python train.py --experts_per_token=1 --beta1=0.95 --one_sided=false
Rows from block 5 of a small masked image model, named by matrix and row number. Rows with one number within an expert belong to one neuron, the router's apart. Each number is 128 + 24 x the weight over its row's rms, rounded and kept within 0 to 255. All counts start at 0. Numbers have three digits each.
Before each expert's rows are labels from the 100 images, of 14848, where the router gives the expert most weight on average: "strongest on" is what is common among them; "peak at" is the part of the image that holds the peak. Only what is clearly more common there than usual is listed. The data: streak pictures of flow and ridge fields.
# router: router (model.blocks.5.mlp.router.weight, 8x256, trained with AdamW), inputs 172-255
# up: expert up (model.blocks.5.mlp.up, 8x256x256), inputs 172-255
# down: expert down (model.blocks.5.mlp.down, 8x256x256, transposed), outputs 172-255

# expert 7
strongest on: parallel
peak at: middle right; bottom right
router.7:170121131104100110110145157115143128147105116115134138121127123214156135091097101098076085118108096112077108167107125160135146144109116159089126122122128153119134118106145135112145134107121130118147149134154111136136119124118127124150123115138144101159
up.0:086105140089138098133184146142156140170083091145152099129113140124108125141119121119150153134154084118112145130157145131119120132097139159161112105108174189165131068144139125101144091152112125136108107144094157105149159100137123113104150140121146107164
down.0:102129153094100185137088076155111116146118105126131149117132127142138158121119130109159112097085139151092122131109104109120104095164122050146149120142136167175101166156127120126087075101125120071125143148199130137127148165089124125070147105121156139130
up.1:161152135117077138102069133115153138134069111143143138151162107164137113117130151109147080117098169129144135109137106192143107152125086105159120125166139122129121108171134101136169122131117135131129141103148113173131093123117107162118163085133063134182
down.1:121091141123132147115133084130137150161162135090137093101066160162162116133123141182102117147134157130107136098118114126153129142139109133152142117096170143163148113118107139085089106147143143101098091110136110135131135122145153122089104125125121101133
up.2:091104115099156147126148148117133123125095113143131117160105155160152109134153110096157128151127084134135133104166148141143151151190141126138153143117126159144126097139134110137114154162113105139150161077130142077119127117139124097119132143180141113109
down.2:120157108123071154108133091105130120179151158139100121095102094127129137114115158098134134137099127159083114166122152124117113116127101156154102143125107113116131147096099121115094131138130126129110150136141110149098140166150161084095138091130124107118
up.3:109116116144127135103115171146114095137111097124138095139132146140134111124155123151148117085119093105111146088132135112107152146085156110129102135141135114105161153077108149111115130105113111115109123115139112196152155067035164107163158106118158116151
down.3:177107110112142120128137136104130139118150089147137092082125145151076088155131132130100139085134094129146104143127107126131145149087172178163128113108087127101150157153125125126168167073141155134113153148084147109121151095149152122136125138155145150128
up.4:141129124110156158108142153131154138154088143094096110089102161134159108146139109073141172129113142140144087112155118182139108135158123133159114121097144157092116099113149110096136121104161150111124104159147096129079141110138129118164097156095110128116
down.4:122147167119116135127126150120157077153109135108081126128123125154116111044118122084109096111127112110132132126121138150156112142123118132117123162136156143169141127116139078178075101151129122151123115154122145125148094140118118135131099151111138119135
up.5:165143177092118149140113122129169091155100101137104122125168131117185119107127127143172066105142130112141113145140140160115158135117125121153111157157079127091148129132135094140113134128131154112101097117104118173090175129123131171143149133098167145161
down.5:078110094125131139110129125105112174167139111127088125105091124127099149116119167118141154092141095137125155161162125119179125121157105127159129103130156129129129086088100124108139163127122082138130132130142075109145126132151137113169124190151091142111
up.6:146145109106083112125133138172120122064117156153164119108153095129110150133104162155101103131133125144161078138120189118165161153122118135138144154152107146125130109138114171107116104127123123112156089101169128161114144141172117121137110160141146138137
down.6:142150156106118157165123131093158165132074127099118192124123115138099173104111081124136113146116123148124150182149115126111138121139110141122132101120087135136139126118196089101118119142093153135168157131125084118127114162171181105141110098104099110166
up.7:152140165123155082146142114128136128076109136138166107109169125146108160141128110124140072142129112126156138151059130123112138096128130139138134143156094087144177169126122111117127124143137133112123120110158123123115155157122117175148109137110105095158
down.7:127087122132145140130099134174151147119126157130106112140119100137164127086108155102133127169118172101090091108123094104136150099158138152116060120107132094104092149149105155155136149087109116085118140118185101178137124161112131128081113137164127116116
up.8:155145122118132120130118161143133083143172112130135167117125094145123165123112120097142113133145134123143113167133150079113169127132100108096136131136096152112097074133153122165128140131122096101104124132116100128111145105108129085150188127137128109157
down.8:116102111072125125111173139117100178171148114124105104110120076146085133150121127140102133141168142109146155097134108144124084119098168125177137125074119135197163113120145125124162116123113178117146159134117143124157136134169112129114138117112096113175
up.9:107124114107131112092139105127160142113119115097091172131131144142157141167110128087125146156121110144152086096151121124121166158176148170135123119141130142118158142119145137151153142118157121105173139100157112154135125131123142106144117150122103087203
down.9:146136138123132171133081140155165161174144143180159116121139072158145148085126133120110124118143139108092111169123105159159128168135091119126096143096121158130092117076154140095087165151122151159087136136098152128100135187138119165105140151145144158092
up.10:133134142106124127103087139102141169177126067139145114097111102153167108169134113139122114107171050112124087137134123173114136132135120100197101148124167149176137151141129141111164148104145134091128126145146144154118089134108126120118146137119147134160
down.10:121121144146136093095116139120137136147168113118140131146154131101138101182070123142127170089121171116147151153121144122120123124146157122112105133167143107142123146173148139111111165099104114120091131115138131097129100105154143141130120091123164143104
up.11:158129171118087112111104143097118135183101175124131131147131115129136125129119106097116095124111160147133055125107141129107152175102135125128138139097130114135116143112124167107093106125119138067130119179104119137152108104101131118129138144114085123113
down.11:153103104115121139101141129099096103110116116146142158115145126175150125103091132129109153111123136133150143157085147140174146103147092161129126078165132152092169159077138100092132114163177124118099145081153132123132101119162139101110132126111124116116
up.12:106135144137111117139125136179179148171101103141146163124123113128149164118161156160173134103119134145132099107112165068144125139099107148084138153157104126123100097137103126121090156126088115091074122117136129135114110110174150133173134124166093134117
down.12:123152138138121108129099146105120109107126136108109104149084167118160137176132142176128163133143095156149127102144144126148141098150139133142135110105155140101100116126113125133119084099106127104150133096111144122131186119097146110089081105122153139108
up.13:110140114128159160130123135152162151130110174075094113123119107124162085131127084142097145140120080150147162130124101142157145132094080110138151112157135142155149118105153142111106103140147131116127137096110131129138145139117116099124133085088109097142
down.13:150109132104133128127077131145155139123160183121148151076119136124132127136142150116097173140138164138163158146148155134135121133138117129100162138162138125098125135121133127124088127174101141145117106142150086095119101125163132132132112108171185114080

# expert 5
strongest on: parallel
peak at: bottom centre
router.5:185140121153118104152131124100118157139157082137147098132147081126109142110142157191130139169174132133171101180129131118165164094152133119135179125120142150121149114145085119091096150150130162091132126123118119158137158137141112116177131142138140116148
up.0:094150147136126131136131135124100153103129107124116099156142124146154120147136131114136119139088110128182110134146091175133124138107060108133137163128122093101151106113130111136102121129131146119165128132150188116148116134109118127146095132140134140151
down.0:142136118149112132158128130116122135141110146110134148175124151135147133101115125148105113121169179098116105120132146114157146127130130185096128169152069162120131088099114072112144137120163136080139123097081143147111156084142117137106116147159147088174
up.1:138143103112146126099132130158132106053102105116136129135168133152095136142137118111090127124134129160129182121161142135148116107124132140118129084107099152123095099126110130136110162129137122141106121109092095129120104145121146141115080096126166151151
down.1:146114161133141093144156123130189163110136124104142098138141125101139166140111076123137143098102186093081108127119147128146144136126141153118126159137122118155123113107131143097146115176101093115129128160137105119150140104160120102100143113162128133105
up.2:155162121107128132122142147148154129087159146148095164123134130130181118126137139109119156110118112120116180128175149146194128135142164130136164145103117135149179131146218150090108095152096100117078131074145182151090137129120120098105107139132107117121
down.2:128121124131141147142133081133038111142151109138155099110103159175159111132130147111176149133124118091132107141152136145087121111153081122083127114116109124100105117106147097131167167114123152102152162156139150115152131126136149176121109130129149114082
up.3:151146142117146149118127144131145080155099135105113127124134132126137134119197090154144078123098118105105114107106131096094141110092139125124163130134125111096135103121106152115113114155159157139118132143113109171128171103058127107145176092138085158127
down.3:144150120139140148130132140120087105084136139143104173148127111145156109106110123147131124094132129160123107120146152142117130080135196154146139141158122108110147117148132126120156111144128090119099112060137120109165098154095120100097132134128166132135
up.4:141117132152154139118149092132110153152135147140131100128191142122138151152136065135099152148140135143101151127120134114084121135130125159115136117107104136175145104090153072136163140098099120098133149095114162167102136067122139155108133126102137134131
down.4:143110128126136181137140148126099166115115115120159127115107061148116127139128138132101154143113121125132138146151118115106128153111133085118150121133154146120083123100117149106153125150117127082170101122139103129141145164117103095115134093149107161079
up.5:185137152140101152118122154086144117124110166140141088149123117120127148131149090132131109149152134151110148125146136127098101162163154146098142149145130094137101107122143070141115129111157103121141134129138087126156101135096125135128136123095112105098
down.5:124133117120125134097120102121145091098130113191127150118127090130151183112154114094126106144118139103134093169105180104170152135132155124124121120120108105129147124119172094100125154130137144140142091100123127142132139069126123119146131111111130152106
up.6:127123087153134126134126126096113160130121120118159132140146132102123127129120098137118168095129119120155124145070146115156118118122094102082123111134088113109100066159089100153129152117146130155169120134137149141153145162132117107149088086156109151096
down.6:081157160138143174120154075114126146136136060076094114148124150161113132110124136127162123147121106146127136081143121156109162101120090128151170178116152119104157131120177149105141136114107089131114090113112108113130127090123098107132154153147160127157
up.7:135129133123137113169098149113135127145151125131125129131107150121114149141152145131105135097090133131111145106120130140159118145176100110146142142142107105098126088129118145142102136104160090152176142130137129106110073110117129155167087156141091142118
down.7:166106120165104152185104135152138099143135129123114141098141174122096150078138147184127144114122157118096132149072126091132099156105142190132142107108148121107105167106126115150140125150149111184101141121123088099105109116125161165187075107115112122121
up.8:113138104140153144126088153105142146130126156145119146140118171108120148101120114124118164150155132067119125130113183139113140070161114117128112107124127126141137118182138154162128126194116120155143160133094166154130110122114058106134112137118109122146
down.8:088120102150106131099128116160127121142109117174095170140147078120119119106138164097173128155128103094093141114114157159142112100164137053132133124119142141124106143128108116176103092112122142117120113128131108134083140167109137161152116129138131119126
up.9:120157143140134123168112138113093097148144110117127184164148139126112127166133108090116132099141099127106115113081115172119096154160149136187130114159156147138127107132089147112127110075135156142160101133099107119112135103164124157115176141090118114134
down.9:128107112104131141144121143160151129151114126145123145124126125139083129116123105113142105113153131075118156130107139151141190096111096119128108140136120109104123132127125133130134153110124150153125115121087127102143147125106137123169087126103122152155
up.10:142139129150089144127121143154091188107118153110103130138114138114132113118144143126154168120110131130081165112132103133091131131132116084140118154117097129117144122202138123124102074146106132080138120116097137172156127191080118173152092129141105091138
down.10:123097096135122132109166067127169119101145141114096164091132154131095087119163135123138141158140145139131188156116146136157119157132103113120093159135103178149117152116109164128115166157113099120141129108092110096146101116130131137160119132123127135147
up.11:163118131113129152115119130126093108101135071114114123152068119098126129119123164148123092145097155121114118138141104112155121143140125153084115160112065125103122134097143151120154165094112122167100133165142136170167121161132095167082113115133109117133
down.11:142144080123116152151159114156126120093157094147132166134176149077120175110138144128115168102088132094131147197169143125134093136128152156189153138144102132120132176137156128131113098127123144111111124116139136136122149136143164113078121110141116115121
up.12:133121107153110125116138143116102113129157149116168148153124144131128123116118118130112124153131096150073144179183167143102117117144140149145125100116121119124125136152142131091143099149098131125126125129168130125138096097068143132121056131106216175098
down.12:148076089107115117101132115103132154107101142101126126142124129145139128093126101122159148132146158180113099134114103106123146073116148088191159144089111095089101146121122114146119119164142117128133116104135119163149140106142141113112141116145119117157
up.13:103125160116123167110124116119113143108146119139126170140160107143132116067103147154106109152122175095131166100129126106082087114143126092128166156090101113171110158117089208150152122132098172078139160129152146148151129125128130124168128106147125117114
down.13:126144138116146153114112109132099161118143110130139154125145105134164160145104123142147099157131101094172129130156111160140132127142139112133138082131102126099160089150121110125112139124140118109203100126126094136114157138118103117151135131132171114127

# expert 2
strongest on: parallel
peak at: top centre
router.2:150096135146164116136126108120181102136132153104116114151118114171104104108095134103168155160114166145150148136165140146140123131146160159157150123190178061100124150136168110112105161146093116165099127167146090094121158122103138142112170093125153120134
up.0:107133136177110178153131102110096105146144134084134123136111146128129126144116094122100118123101164140162128135145136110071102149129167143116122130122119132128130124092136134134138073146094115131137154148099161161103110145176120098165150111089132130157
down.0:108109113145162108116145142109140135137111093124172137122103158129153149125198107169135140100118081143110139116122138137119111181114107142116149159145108147111100129117123146121073158102151114138099101138127117134126158122123129108085159161151085139176
up.1:127139167139160109093131144090134132172124119113118118124109105133150099165129147123144111133151109118085142179147129159122138106135092110109130115117137158158154117117134130114140100143129153139149180151119075086155106104080125135122171073177127117153
down.1:086114141175098110114117100122120098118105116115109160122123121134120139167128148105140122108138111122122165134133106175080120100180123118112117096124141136147109139135139103115126147116132156154100110129137139087090177116103144148164158156085117096135
up.2:080126111138142129125104117131096077133143112132160135141143126126140105136135139145141085156152094111106134139144125160151094131164132149170114117130119142114103077100131180137134063160116118140129134062139153094165138149128114135126143091134171146151
down.2:113116103148134143133089121134150164147089156127120151137137152102096099164177192172159119128098169101106144166135137104124131090160119119155123105159098114169120206087128164096158120165119168080149120152104140123145105136128117131130096112087115113169
up.3:090134159127160105169103124115113146152112145140124129086134138159122128116130130114129137146094147134181156125104145131155150180143168155118115100141094134179098076122150136137120154112147101125087113070120112120121064121136145139153156113175095114133
down.3:116165099154107110167129152131108137102140157123129131131145100145110143147112166108197106165103138086165139092112107101121075121120115141076124133181101143122135166170118146121093135096113141128158111111178139147116146124122133144128129093149113152161
up.4:105153134107118096155119142151131163147080107095137123144116098195150149150124163117106133099129123135133107119103104100132128120171085130154136151156062161086127166147113151125130140115106107151186130117129147133122125060140169138097149121116136136169
down.4:125165132081117176140164123103139153107116126132111135139116106144125128092132130096118132145117098114106130142128140149115165135103113127145142146137142102152120162113082174093151122139146145134144138133134103099180141137100148118168148128101159114105
up.5:139104100112174147106076131106118096136130103163080106155131088132137160144141116120149130156116143139159089156175063173123155109145134114116112124133079145139152133144157093146125135125152136139153144107138123179156173152143115112148092148122127161091
down.5:133110120111098139098113149148127102127150155139121150099132132118094144115131147118117084118135142126180103092145137149128094169138139125190108091131145129179177161126106176142150115114112141150169128104128113121131164106113117173095130121147162116125
up.6:110120136082126189127150120151134123150160111129135137078130131158153132118163099133161167175135102090106116121085108121118093151139137127184123164148159154129197075112131119173121177155106132143145119142100122108144080106092139123092078126133104135109
down.6:116119121127134114140105127135101125113103121102124139135141148107135165122144148120130133131119101100120145138156143106147133120123158113119125101126108171170073181110134122142144110110142104143129109115168154158159114111062137138112107152114108135180
up.7:128119145131133123115141064167136098130124191119145132076181174136121117082155141137134118096081099138129112108085132106122110198137098193114145150124132098086117129143120135099132177144145143124101119099107114120169098081123134152110099149101124123114
down.7:120120095164155125170171110153112113146121179140111124107116109180153157112124157125117144123119165166069091146181142193099083169134130143153136111110125151123116115114143120169078114122142134111191127126164148153064123155129147121085129161153151114125
up.8:099083138097104151131128121131142125161088134121093127108139120153142148151109145124142115111131101133145118121149119140198142127135150099144130117136183070142156092147090134193128094110131109090142145146151159143127141122096128135111113100120106125123
down.8:178149115146120114120121127137099125132130157118090102135239149129145133150140103119113083102108138105119113118131113111101193201141097143119099127119102152170080137156117153132137098123172102130127149139117160149120122125123138110118159112152169124115
up.9:103136122113116100106108080101169113118121081158122172124126117143127146146126112089110157139152130102104150112132116131134159135168122133135149109142136151134133135138107111117122177104131187118150063149098155161146106149091128115111119113136106118153
down.9:192132174092119124128191143129099167141137140118126142109118127123117124143113147122113101110111116133139150172139133122134134108086148114096077100156080141138153115139106068098153154121133089103116130138139128126129135074119114134111121123194114095044
up.10:112086131148137140112117117087107111116157183145107114126130104112155146122190107168136109130127146138123152127127174105158094114111128158120127136144131168119139136137127136155100095113156136133135178080146088151123111130100130117136156107177157148121
down.10:142153100167090132104156153110137130105116098106111105153152172115168159109156113109148116121125168083101139136101109152122127119139093129168137121119129149132119132140156145150127069096137138098111158154120115102135160113119094154110114125156116151104
up.11:178130126150128130128102096141135173133167146118127102127161143149120099139141109104122152074138084134106113132145145116118140108134139139099073162138089125140135176158144121144068162098086076147148136091140162154107140106126100094106148108157103127117
down.11:120148133144103130114141123114140148135118164172142112107114159123123179100115160112143138122141156119110120126140108126087152132158134187137116147118061089140068098118107137106133133118146094134118114167117135163084101076119129154159125091083103126133
up.12:075112155159125145096173150108108176136109127148158134118124115110126097138139120124117116097135139148119090125166151193132129140153084137131119130186101143105164098110154105124138088126141152142129109175115148131150150124142055110152137140140089153113
down.12:128132120144126109171098126133178133129141118086129108124090150143140121107175140111123106161163110091113156109056108140150137135134137120147077121138116138152081133129139099124111172146149131134126149123101171154147126139138141119200143147147098121107
up.13:108164117091149095147103116140131167121130162104141128139085086144128137113116106168126167106184085135087126134124129141092142155094079178115164174132110152114152125090132075084140097118109094113111114098112158118106097144127129094133108116095098122157
down.13:111126103141151131116159117154143139138112111126132159130156108103135153129135110057118120151138137097099131128124132123117140112140126119132160129138099123120150057134159111115129152123118143079126119148178083170130135092089137120144103152125155089123

# expert 4
strongest on: fine streaks; parallel; turbulent
peak at: top left; top centre
router.4:163169110130116124124139089118114172129166106137095133129097098134098136073129157155134175124150137108177114108141113144109093143123128089155142109095132141129141119165097148094152143148176143173111142135149099155157158136172125129095167132113123132126
up.0:125109147150135097136131116147140134132133132156162128141167149167141104123146096167102160182155097103145137151128122135081118134158090116135135107138104134162139132149084108115086119122124063123118117145103123130133121104103137099148111164113125155149
down.0:126105132128121104115104156093136171064111137091110128118132139124164145089138142156130125133126167113145156098102111150132154139120147113135083181159145130102079111158091102115142184139144074125131120122138115107128126161149145107121153131120067158109
up.1:137117129139122128120089156150135086152154127097128116121142119128167125169125128133129115165126129127120098101114133125151090164126147150135154135134157150102102087132100119117119112146153133088170125124132162125123160105138120061117153126150134125093
down.1:126096160136126143114139137135146161103138164161130114122124137133099119111112157142104139123118144106153152129108098147112143118137145115158124110137143140096090091101119154114166131108157134094126127123111148115132154111122141120165146134081157124146
up.2:125114149145146088123161108156180112148156145116109155107122148119125166098112117097106106145156149109138098158178113142107090156142118112119162101144098154132113156116130129139122117158146125155178126151115124158165093142079114171118092073147133146154
down.2:130141113136090157148143135114097123100099142097155115149130107118125098159102136140136147102125136110112127150140133113126153135129106157126134163143167062142129130129150101118130148127129129089135106122159164110131118144146145115068113135156097130105
up.3:074125178107085148122129174134125101159106147136128130116128093140133187128128110176130118098119151149074157091081132137093092159121118125077164120158121163093119144125132129096113152120118103142117114144129091115151154151131126139104117103137108128173
down.3:087131112132137108169132098173097144152151137107138137170072166114146094141109158155152150177180130129162111111129120092130179160094141153119111149093152156152119110133147137161164136069156122121077157107093170152168119129088155114182154100098159110115
up.4:099140140116101114118140108152139099136159059133094150120112142120123164141141143129152130104120120131118131162118147093102133084121137125120088109124105119186149137179119115183140133041130126111114130120139136149111115126127132111107127101126150121151
down.4:097130121134156141093131110074115155108081145110133061110127143131092104114140167169113115163109117117093109118098112122154180150186141157131173149110100137089104134106126155168127160115123146092122128100100088172098113097078138132155120136102113155137
up.5:176170138090162164109120144110153132134113096112127092107157130147125125135126184141099135132105153103153104100179106138129117133126123095134091154107139129116083147124155119109157136131135141123140130085147149128123141112134107136121135111136131143098
down.5:112113091143123170134118129095065147130143121141108121109122084117148141087142124128145094142127074149148145107125171115117106135109141119113143114119132124088140151124140148160077160124113141099098122151160118139131093159113162144130164125124127136141
up.6:084123149056132144114131147158113172147122115147104134131135147111093124188121138131099148146121126107137137118077127158163119147125142114127163151101101149130142138125096111120107127150102124156065115165136110145158097126135099135139143102122112133129
down.6:126123118124121143150122104086146142136130106057107146122126090144098118098098139111147159164138121114110164168110114160120130124102141119118161138179143109124074109179116129135127119131097186119139121129136105124099155126165075154128132134209152135118
up.7:113134162146169134162175165143123103125111149129098160184147134118127107099173129114103158143118157110109105152113098124159130124157137122140103154114145130086138088120096145156149124153113143101090107131111100128129126161170110153159081169185096122097
down.7:135123093107118156123110127161138179106140113125137130127134169156147114149116134151189105110113099135093117146106130147079129154128104131089163104114148156131116154142151162130112144166126098115126125126106125078179102154138084141132116086121165099162
up.8:135088122152103119061139134131149152091142134160115141105166088136157098161117128115119105129095112157172127140188141147123150108122138074124114169163104125113115109121116155128153150108097117106133130178111149114085166126137126119171119128149094102135
down.8:131103146147171166172108140150128115132140153091130121145085098137143084130091167131091186156129106101120115102066116162140077088124130118126135138130113103126135093157120141100122123144115084120133142110129120132163085146183151137093106174104144142088
up.9:130133121117123127106162149098150137134103138144074112116147150086126144120099099131133113126171172127122146109170114151094171172177096144154096170137115109146124136136141105116095114147155177094099128122107132152115158110144110123117100090120113123151
down.9:116121112122091157108129117111094139161144147113109102161133136126119088135105141105111156115157173111118097120140110119069101141127107180128134124107127168137186134160131197127126146105130135136129158124150134136122148127128101101144148093109092145110
up.10:105110136137125092162114140117136143142098123143120093119112131139145125141140137128103127130112154166102167113136152162142151136107092125103111175121129102077112150108138111103130165109128134153104163156129155078091093143140132125111118144122140112129
down.10:137130165095104164140122166120120098115110112151155107126105157142140111111164120170120157143145151116136155175134114111153111095099149127052114133132112103129115100095105104136147119149125150085117108128126135147170162122121126103095122099094124165152
up.11:137183134103128103126115105139158097129126121127084175133139122093122128104106132119136183130099131143118131094132083140130139116088106148124116103143140151119175126110151127141090119133100119147147116120155111161141149112076128136134107093162102092121
down.11:121148114138097116104105126109122123098139104137107113108075132119125132148149098158151119133111152120081107118120099091162080135140115177105138090110139119156119170117152103140120159160160125129106116141132117133103102139157113128119123156099095139131
up.12:127107121110120133128130121148119133123186102121120168106158117118157110136147135107071159107089118154149128090175146142162181155096112089136134129108114156128110125127107147184111116135147158118144109135127117083126169136129148133076108124110138076145
down.12:140147128169115142153191133125118106164146115125114143101115137079162107136098162179131151105107163178137123159134161180115131123120143136082124185154155107116095144186124156091092108134128132112161135112134143132131120130157145146158146113158131146115
up.13:142108126141116119126113158067126125129156156155141115135133141135103124120114155134120131061122161116128137132119122152118068114157104160132106090154123082130118083162137165143101161088116157148126101119159129135097142129125142124165107114100149146161
down.13:107152104125129116134134128144140125154122135165150164159106123121133106134145137095151139132084155114133136122145120110129167131109157125141161126113140134101067117158161148127129057097132122123152132140122064113151123098148144099193140105169131106169

# expert 0
strongest on: parallel
peak at: top left; middle left
router.0:145155153095100115140162160163141085123163129133112128120138125126125100141146193164163106153107139153167146079144083097131153128167119117142126085133142129154089114122110118144106129133109095100139096135124084116138147134118150173115166122092175139121
up.0:133171133177138099122165134155178099075136143135154157157154084113150139167090144094123147118103082111118101119149141154138130080137129077143113119126142115145113144139127126144119118122120128146171127164133130094113127142167121125125129154088119104099
down.0:127140147144097104130121150147105101125113092105106159118145175135144126105141106138123094150117148101135105156091116135163113166171138132155130104094086099047128141122142115111093161122140125174098115109106103158121106123111145148120143109124122123144
up.1:126130102114115098151102139152113090132100134058145151136106153131080126157170120158113117128146140136145084100130132131123107121161100139066153143172136113101148124107155133167118141116153108086145158122125162131111109100137146117106109121132162123168
down.1:105133134141146127114127148105148127102127131092143147160141109094117166119133118131140122144127140146141104162134111171158090110155126130124114125106160157110131097158123122115169114129136132159140113096121074133116160182124138095140112136104146105111
up.2:143111167138124140158129111173140069117114159061155173142103132108122124169145101113143117131151127159123086109176146108122128134112198090125102096144107125124119094119145107150161121115120134150135092123137124152130169123137167150117110154118110150155
down.2:113151100114168150143156103164139115146084074168133125138126115162139144127065153108169112107130152091140144123133144147107100155149122120139152085193106116136138118139125139156127128158136092119082133152122119117143136168154120127104126107135121112130
up.3:149152165063150179085124151147138123139129117154131146115175125147100180140129104119086149121129120133148127154147140143122115136147097153150162096119126151126107072154100121164120127165134129128183140115102107155132108119150111142113124124087137111085
down.3:139111107157123111173134105120188086124100109147137143157127161100129110111151103131163100120095155141161118078146146163129142108095116145126071131129123125134128115125077152172173147138157088103131149134154105126083143145145139092150087089136109130177
up.4:087124134167091148141089116121168103097135089120105155137095081157131150123097151128120118121119089156105111111138129171106103113136134128113111108120141154116155113082155121154147154088100119120126158125100160144120134088130140139130124153131090121157
down.4:145119132140155158131134129128081152136173112164130135110153150114117110113159110120129133147122117144084126165132155169112111170080122153100093150111132093112121145118117138115153034125100135115147100133127099137126124158097130117124113145102144111086
up.5:104105114132144144161117150163132126153135147153109103144105119129140123095098159163137133155119095107151122122145169135142115139142144126151178102068106129096139092151106128122102125153147111139105118149121115119113160112098113120110098122137105136135
down.5:152102122139136106125123154120117142135095123125135137124094149151102108117116152139128123117155099138130149140141129148104132143133105132159121151125163114138162146063113141128159127146127119106128089156150113138116107140123118106147106143138107132110
up.6:121132150127115145116113152158143105124120115130149126183074095147161156099139132147156173060152133091126104135117150115125132181098114126133152169127141106127135148144090124133101123171128121095131104114093131150138081134155092102087125124163111086133
down.6:162154129107131106135163146135152121119125127094070129128121136103139144154151149131136107147092156135144132116131141132096121145136111148132139134135145137139111132118091129077136101135095137097155119161101082125144162103134116109151155113168119190084
up.7:121126167069149140098122139149126161111101132136127095151170108129094140136131148131161119130083140133131135119158120107114132115148180117134198131114135118159122149112097132126118135088099152108141113118165127163139091104112157129102106155164115132161
down.7:190119083144107132124151129072133137144139103148041148096155126143160166094101156128098059105130113119123145155127138139137110145135133105107165163093108077128125170143119108144117127097107134128149108139116136168166141167132141144155082143100138095128
up.8:128135157156145168192132110070120169124167102135083086131186097118135145149146073122102158098093122158120146075145126128152162092152151122073139119101091146132159130130149128112156143147139134125134142157142156128137125152108150141143132168126116082122
down.8:145118129116145139103139114132146155116132132146144188115073154109132094078116130102155103176117117092179105125157130112099119122153125122121141154167121171155148120138104126109146126091099172169132099112135143125103139093058167131117129099180140123139
up.9:090161139130146097134162117175148141087129179127094132146137131105174113118153152136115142106145125127154149097105119093098129090123117104088158126124129110151137100162107152177080105120125135066122107123142163158128138152132124118146125144094161089147
down.9:128140146185155158148143162175139088086084155132125137145118135152132136102099104131147105161118148130161146141129128178137172155170133090114121146160117172085124109111143087132121108175093148128088103126150135107103103118132079134095127084133138129108
up.10:094156103104108137116103149098158155114143148131104136138100120140111120137139088161077131128142142144095090155118155165124138088109127123128133126124115131083083108123130125111162093083152106092104089101129099116140135139131179111106146087133111098168
down.10:090083114139147157121123097114123153125101118148152156160131096127124110110134145095136151126098131135146144126150077086086102152117154178151115140152159131163114147128105127177130114116110144102147139141177126125109151158133104139110125155120141143134
up.11:100133138123122112099109164142165154151098124120149118134123102155129152175105108116146109168158122140115112108141123125108090158142115141126150173137080120119170111095084146087139144105081098145107145099080081121130138130118097140105153118112142145147
down.11:121162143070105144123145135144098073128114117151145128122089137125152157123077107097068126123098132093109113138139133114151158102129191151111140154168147131165104127108107115154111110179156107120116104156114116120111129098150132129158099128146126138112
up.12:150104135132145144077109126165157124154146143139116169127098095156150126212143124154140119134122121115089100099154166115104121072151139116108130188156125092163094110099127121139112146124068190092152115168121125130129125132123185167112096140121132138168
down.12:177156119168181073124081126133102147144164121110152079161146130134121180121170116121107129125141135140131131120138147113152162108157124138128140155159111102104136120103129116157125088134091151147122131115129102098143127105139124155117137135146095125162
up.13:099179109087106132122172109128121155120123095148098131136102130103102105149078118152086136141134126146133111142126125114080127153121100120176093105134106137111086111133170129107139143121090139118150170120114140125119122127136149117106094157158114109127
down.13:111136113154122119115156150127162088119089154117143158115100153139109103130104154119111131120136112153134150169105146148092088147102100128102109137103150116084170110110099134133159123150114113160107156150173102126100153145088145109171099137115140147132